config.toml
model = "image classifier"
train_examples = 195000
crop_scale_min = 1
horizontal_flip = true
rotation_deg = 10
norm = "layernorm"
label_smoothing = 0.1
muon_scale = "match_rms_adamw"
cautious_weight_decay = true
batch_size = 128
epochs = 4.1
Rows from expert 1 of block 7, named by matrix and row number. Rows with one number belong to one neuron. Each number is 128 + 24 x the weight over its row's rms, rounded and kept within 0 to 255. All counts start at 0.
# up: expert up (model.blocks.7.mlp.up, 8x160x160), inputs 80-159
# down: expert down (model.blocks.7.mlp.down, 8x160x160, transposed), outputs 80-159
up.88 [117 129 107 140 126 125 154 103 136 135 129 100  94 177 121  90 146 164 144 108 114  80  85 152 133 128 138 121  68 158 145 120 150 141 129 111 159 111 115 146 143 134 113 126 132 132 126 168 157 126 165 123 135  99 109  84 128 137 159  83 173  90 139  93 139 115 131 114 118 137 159  90 109 137 146 141 149 110 139 136]
down.88 [141  97 133 132 142 125 102 126 133  89  91 114 148 124 169 136 135  57 153 130 121 141 114 144 128 137  98 149 184  98 118 164 117 137  68 143 145 134 143 138 130 137 138 100  96  79 131  80 144 102  73 122 131 125 190 169 129 102 133 146  78  97 120 161 169 131 136 139 109 121 104 144 140 118 148 107  96 148 136 153]
up.89 [117 130 112 116 129 141  89 159 147 134 111 149 127 130 142 153 125 101  97 116 132 120 149 135 107 129 116 126 155 174 102  99  99  98 152 188 163  89  92 138 162 159 123 198 152 153 125 121 102  86  99 144 145 139 124  68 138 116  98 114 101 106 149 144  93  85 137 134 158 128 118 137 143 146 116 153 119 131 111 122]
down.89 [ 91 154 109 145  78 140 133 132 114  78 164 126 123 149 146 128 125 118 121 140 114 132 118 127 151 141 141 118  96 138 117 108 143 147 124 113 124 120 120 131 123 156 145  99 135 119 128  74 158 134 141 138 126 138 148 165 138  85 150 160 163 103 169 124 123 153 174 120  87  99 159 160 100 129 110 140 130 123 156 119]
up.90 [132 123 136 140 116 144 115 156 102  37  98 116 156 137 129 114 170 169  92 135 129 119 122 107 167 119 129 137 104 144 134  99 105 107 127 146 144 103 133  93 107 149 112 148 159 111 109 107  94  87  84 114 152 112 147 117 153 180  89 101 124 127 110 111 120 138 136 158 123 156 109 112 136 100 119 177 113 151 118 110]
down.90 [119 140 107 136 113 143 158 129 159 145 127 143 151  83 144 203 102  92 132 119 161  88 162 168 116 152 144 125 125 140 136 136 135 149 122  87 151  99  43 149  93 141 136 128 143 143 126 113 150 121 136 149 113 163 153 120 129  98 109 133 125 124 125 138 106 114 103 131 149  99 128  48 138 111 108 124 146 151 170 140]
up.91 [104 139  93 168 159  88 133 116 110 137 173 125 142 145 147 134 129 147 136 143 118 131 152  63 153 113 129 139 146 186 123  90 132  94  88 148 138 166 173 143 108 111 109 192  99 134 113 119 133  80 114 117 155 115 136 108  89 118 100 156 139 106 166 109 109 133 101  83 136 133 131 151 151 126 131 112 118  81 137 136]
down.91 [144 138 137  87 117 119 171 112 117 128  65 158  92 146 103 117  97 117 113 102 131 144 119 143 143 114 140 109 143  91 113 141 153 146 159 108 135 123 141 154 135 125 121  74 121 126 112 122 121 122 116 103 147 168 116 126 133 148 148  78 132 113 145 126 175 129 119 138 156 108 129 132  92 129 107 146 152 175 109 120]
up.92 [121 117 136 132 165 133 115  98 127 152 138 126 177 123 105 107 129 135 116 104 132 111 171 133 162 112 152 124 150 155 113 146 135  93 127 120 111 128 123 145 131 129 133  86 176 142 123 122 149 128 123 128 140 107 110 150 149 136 135 131 110 127 111 128 143 145 139 121  87 160 135  75  80 142 153 140 135 132 120 120]
down.92 [195 129 134 130 126 118  94 179 131 106  81 104 107 133 135 137 131 112 101 145 106 134 117 135 144 142  88 128  81 127 101 121 143 128 142 158 123 116 151 123 110 131 153 146  97 137 155 119 158 142 135 120 114 112 120 149 118 146 110 153 197 155 103 120  92  88 118 108 133 142  81 128 161 112  88 128 143 166 138 149]
up.93 [ 94 118 127 140 148  62 127 145 117 117 126 117 126 160 135 133  95 110 111  97 126 116 169 114 120 145 112 111 123 113 146 107 144 130 119 158 180 109 107 112 125 121  98 151 109 119 123  91 115 142 114 113 148 140 148 149 197 122  94 101 122 155 151 178  94 114 130 174 137 128 173 141 131 131  67 151 177 137 110 146]
down.93 [149 126 154 109  67 166 105 154 161 134 139 167 124 139 153  90 153 106 139 132 133 131 111 163 125 176 121 111 113 113 100 147 113 157 149  93 149 165 113 181  91 144 146  98 161 107  89 142 147  87 136 172 157  96  83 131  97 111 119 170 135 138 131 101 100 129 116 111 119 128 127  98 114 133 137 143 105 155 153 113]
up.94 [ 66 110 123 133  96 130 111 121 129 134 149 125 144 127 161 130 103 157 160 145 138 122 107 125 124  96 126  86  89 141  81 100 125 131 115 125 154 137 118 128 123 111 116 125  77 121 112 167 148 112  86 130 134 141 135 150 118  74 122 166 140 139 153 120 122 119 149  76 104 132 118  92 152 113 109 129 168 139 139 115]
down.94 [169 154 120 140 156 153 130 118 136 148 124 134  98 114 114 147 135 113 137 144 117 153 128 127  98 161 120 112 143  95 133 134 128 148 135 130 117 126 125 135 154 135 107 145 133 135 152 100 115  90 160 125 139 129 197 156 104 169 130 120  96  92 124 123 134 151 123 140 176 148 108 142  79 139 126 115 143  94 125 140]
up.95 [129 113 135  98 118  78 122 149 105 133 100 130 124 127 127  90 128 100 126  96 114 130 156 169 113  83 124 140  77 141 150 125  82 109 118  92 130 125 204 101 112 141  86 137 170 112 162 166  88 123  86 137 149 132 110 142 140  93 120 122 130 144 115 124 104 161 157 114 144 158 135 100 148 126 108 149 153 120 174 129]
down.95 [124 148 112 111 103 150 139 112 143 132 129 101 139 130 121  80 169  99 127 136 133 167 133 122 168 128 131 147 132  74 112 142 164 114 150 150  93 105 146 123 136  91  98 137  93 130 109 113 184 152 128 144 107 163 143 138 131 127 109 155 112  80 119  92 169 138 143 102 114 132 114 149  78 119 144 133 133 130 124 152]
up.96 [ 96 139  78 113  91 167  89 142 108 138 103 133 153 116 135 101  94 142 155 155 141 109 127  96 159 121  94 150 157 121 173  64 120 141 160 145 138  86 125 115 123 109 126 114 158 135 121 107 123 173 180 113 125 135 130 121 106 127 117 133  86 137 136 105 139 132 147 129  69 126 180 100 165 132 119 144 155 130 127 158]
down.96 [112 169 164 122 121 110 136 123 168 119 134  93 135 157 135 131 131 122  90 114 146 143 142 149  98 132 149 113 100 126 103 170 101 133 141 146 155 165 123 143 125 124 118 161 125 113 137 144 167 113 103 139 116  76 168 123  88 118  87  73 163  97 143 130  53 128 147 112 142 150 169 132 102 136 124 146 130 125 140 119]
up.97 [124 174 150  91 120 148 112  95 101 150 135 121 140 130 160 147 126 118 105  76 172 147 109 124 104 110  76 125  82 130 103 139 124 127 158 129 117 118 140 136 106 113 169 130 112 131 164 150 135 120 104  90 154  96 102 148 111 151 126 115  96 145 155 139 154 146 142 131 148 141 140 118 149 139 153 103 107 131 111 122]
down.97 [147  98 130 146 129  87 102 125 115  97 144 152 118 118 123 104  77 154 154 134 152 120 137 176 139 137 145 187 192  91 123 143  97 111 139 162 157 199 138 132 121 111  94 120 120 109 153 134 130 144 172 174 144 112 101  95 133 129 134 126 138 103 110 125 112 145  93 124 105 144 113 118 110 117  56  97 123 126 145 133]
up.98 [153 141 104 120 124 151 144  96 114 132  93 101 114 127  93 147 132 124 143 136 174 160 114 115 105 140 143 125 137 110 138 136 109 124 134 111  97 102 141 144 149 108 102 121 159 166 121  74 142 125 114 152 124  85 115 135 158 117  62  89 121 159 115 132 135 142 121 123 125 140 119 161 123 140 115 170 124 133 106 106]
down.98 [116 159 109 132 126 129 130 152 101 127 157 133  97  99  90 100 126 146 125  62 162 134 156  90 118  63 109 122 152 159 135 108 147 158 171 116 124 134  93 106 120 148 116 129 124  85 149 145 101 129 127 105 135 125 137 101 160 141  85 150 121 115 139 149  91 126 119 111 120 143 149  70 141 132 138 126 142 125 120 125]
up.99 [161 124 125 105 166 149 105 135 123 114 140 108 122 133 142 131 129 121 135 122 124 131 145  96 145 189 205 120 132 146  98 135 122 106  81 137 153 159  96 162 136 124 126 168 137 125  93 135  99 110 126 132 197 149 100  93 113  86 116 105 142 128 118 163 149 129 125 168  92 125 142 138 183 101 144 119 121 113 130 106]
down.99 [141 107 127 151  97 117 158 129 131  75 103 178 166 130 100 154 103 134 137 141 117 127  95 158  86  77 166  85 106 140 110 122 153 100 135 137 140 130 138 118  97 154 161 101 113 138 106 134 146 143 112 150 153 111 137 137 131 123 100 150  99 139 225 117 118 141 132 153 127 131 139 146 120 156  58 139 138 135 139 125]
up.100 [108 146 141 119 153  94 112 153 115 143  92 154 141 170 119 169 105 115  90 134  94 157 164  98 113 114 120 132 156 110 142 136 138 126 133 161 131  94 137 140 128 145 116 127 113 118  70 141 172  97  87 158 129 159 144 163 109 103  95 160 165 120 174 152 145 144 144 114 126 147 124 131 141 116 124 112  91  79 102  66]
down.100 [132  98 136 128  85 141 101 125 103 101 159 131 101 133 141 113 120 130 139 149 110 129 102 146 158 134 130 146  87 102 128 144 111 127 130  94 134 123 105 141 124  92 146 106 142 130 163 136 121 123 127  83 143 114 127 142 137 164 133 102 123 166  82 175 143 119 133 144 138 118 126 117 140 126 126 137 121 135 127 124]
up.101 [149 116 117 127 105  96 164 149 161 130 128 102 126 123 154 141 138 107 122 130 177 147 117 110  85  96 134 154 128 131 118 141 100 128 175 112 122 132 207 157 114 103  72 108 118 127 136  82 114 104 105 114 132 101  92 121 182 114 122 176  96 113 143 126 101 129 137 163 143 155 130 152 134 104 153  91 111 119 126 108]
down.101 [100 157 118 130 113 132 146  97  97 172 126 143 124 115 141 106 109 159 117 143  80 128 148 111 103 152 112 123 129 105 177 100 145 147  85 155 120  94 133  99 141 150 151 168 151 126 127 142 150 158 129 214 125 142 123 124 106 122 160 162 126 136 121 127 142 137 165  92 124  77 105  86 139 157  86 137 134 129 106 105]
up.102 [134 117 122 135 122 121  96 116 109 123 146  94 116 100 140 116 112 123 146 157 150 163  89 183  86 152  90 110 124 118 110 139 154 139 137 110 119 177 143 123 132 140 103 140 109 117 118 130 130 127 122 103 168 136 170 125 170 112  88 152 147 117 145 139  93  96 133 118  96 124 125 100 119  95 133  95 126 123 130 111]
down.102 [125 106  82 141  89 133 107 105 148 131 105 128 122  88 113 137 139 152 138 113 122 123 138 130 137 112 151 149 127  92 112 137 127  99 117 141 115 109 115  94 173 170 134 105 183 137 133 157 188 124 163 163 137  81 136 137  96 120 152 120 104  82 121 145 134 119  82 152 126 132 121 141 136 133 115 163 152 102 101 148]
up.103 [ 83 101 121 138 104 114  78 116 156 151  98 150 128 137 155  99 126 135 161 127 165 109 175 134 114 129 140 110 110 109 176 135 155 105 144 187 167 161 164 138 107 162 105 129 147 139 126 132 139 123 124 155 136 172  79  98 150 131 154 127  86 112 135 154 119 136 146 157 122 115 151 141 112  70 102 134 128  98 138 119]
down.103 [147 120 157  90 127 126 130 157 113 128 112 136 109 111 134 159  20 141 101 143 114 178  89 179 121 137 147 111 147 140  97 108 119 162 141 135 121 114 135 112 141 129 141 193 144 105 109 141  92 166 115 149 115 121 134 159  78 117  58 141 135 137 136 131 130 119 157 150 151 114 105 181 144 146 112 113 125 122 114 130]
up.104 [107 117 118 139 115 152 141 137 105  85 127 144 134  94  70  98 115 125 137 132 114 149 112 113 118 192 104 150 146  98 158 197 128 180 162 129  93 146 154  89 144 124 171 129 106 117  97 125 149 159 139 150 116 131 123 166 127 120 115 137 175 109 108 122 131 128 123 120  81 134 130 126 132 161  85 111 134 109 154 149]
down.104 [139 159 146 126 137 139 124 115 170 162 147 107 139 144 150 103 139 141 117 145 113 126 117 142 122  87 126  85 119 142 109 124 112 149 106 102 120 124 124 111 136 111 120 141 116  83 140 136 120 149 107 111 161 105 111 132  84 179 178 126 103 150 160  92 102 149 159 105 192 130 121 138 149  63 205 144 119 139 110 127]
up.105 [122 166 130 168 138 113 126  78 149 139 180 132 162 101 115 151 113 101 162 131 142 102 158 135 119 132 116 135 174 132 190 138 117  85 161 103 157 100 134 143 131 125 129 152 151 162  94 150 108  83 116 105 147 104 139  74 120 138 136 145 128 123 147 137 110 137 143 116 117 123 111 100 111 161 136 138 150  97 112 102]
down.105 [ 66 112 109 124 122 150 153 136 166 142 116 129  85 168 109 139 147  65 120 142  93 181  61 130 140 112 105  98  97 129 117 100 146 128 123  81 122 165  81 140 149 122 157 134 122 140 129  72 139 148 105 127 149 117 107 181 140 124  99  96 154 119 118  83 138 106  87 158 150 103  91 136 150 115 118 118 151 178 127 123]
up.106 [129  96 131 105 123 101 137 105 116 132 113  97 141 112 118 143 136 124 110 141 122 132 145 105 158 104 189 107 150 165 131 155  96 120 117 155 104 144  90 168  89 151 118 116 133 126 101 172 145  91 118 128 116 126 108  61 178 162 137 193 118 151 108 137 131 126 152 143  95 119 155 111 171 128 126 152 152 159 123 129]
down.106 [129  98 102 142 113 139 150 161 141  80 124 111 142 150  61 120 104 148 138 104 156 129 103 112 136 170 106 132 108  71 123 139 165 131 183  99 145 132 163 113 131 108 132 169 135 137 160  74 138 125 115 102 151 115 150 127 114  80 147  98 121 111 195 124 104 143 138 131 107  98 128 134 138 174  94 116 107 127 134 124]
up.107 [163 125 130 142 106 139 138 140 125 127 109 140 126  72 153 162 134 122 117 124 153 128 148 128 132 134 163 129 129  86 137 127 114 132 107 130  99 145 113 165  94 120 126 192 116  92 116 143 157 136 141 132 108 125 119 122 138 132 184  81  56  79 121 102 183 126 121 160 123 119 135 121 110 124 172 153 128 100 121  83]
down.107 [155  95 165 148 101 147 129 107 144 112 136 110 168 168 123 116 120 156 136 125 140 135 106 122 155 146 120 134 138 122 121 119 128  96 108 145 161 140 162 103  95 119 144 107  69 191 100 113 130 138 111 104 149 106 144  85 174 128 106 125 139 173 134 141 116 165 119 125  88 118 155 117 168 110 118 126 130 157 181  80]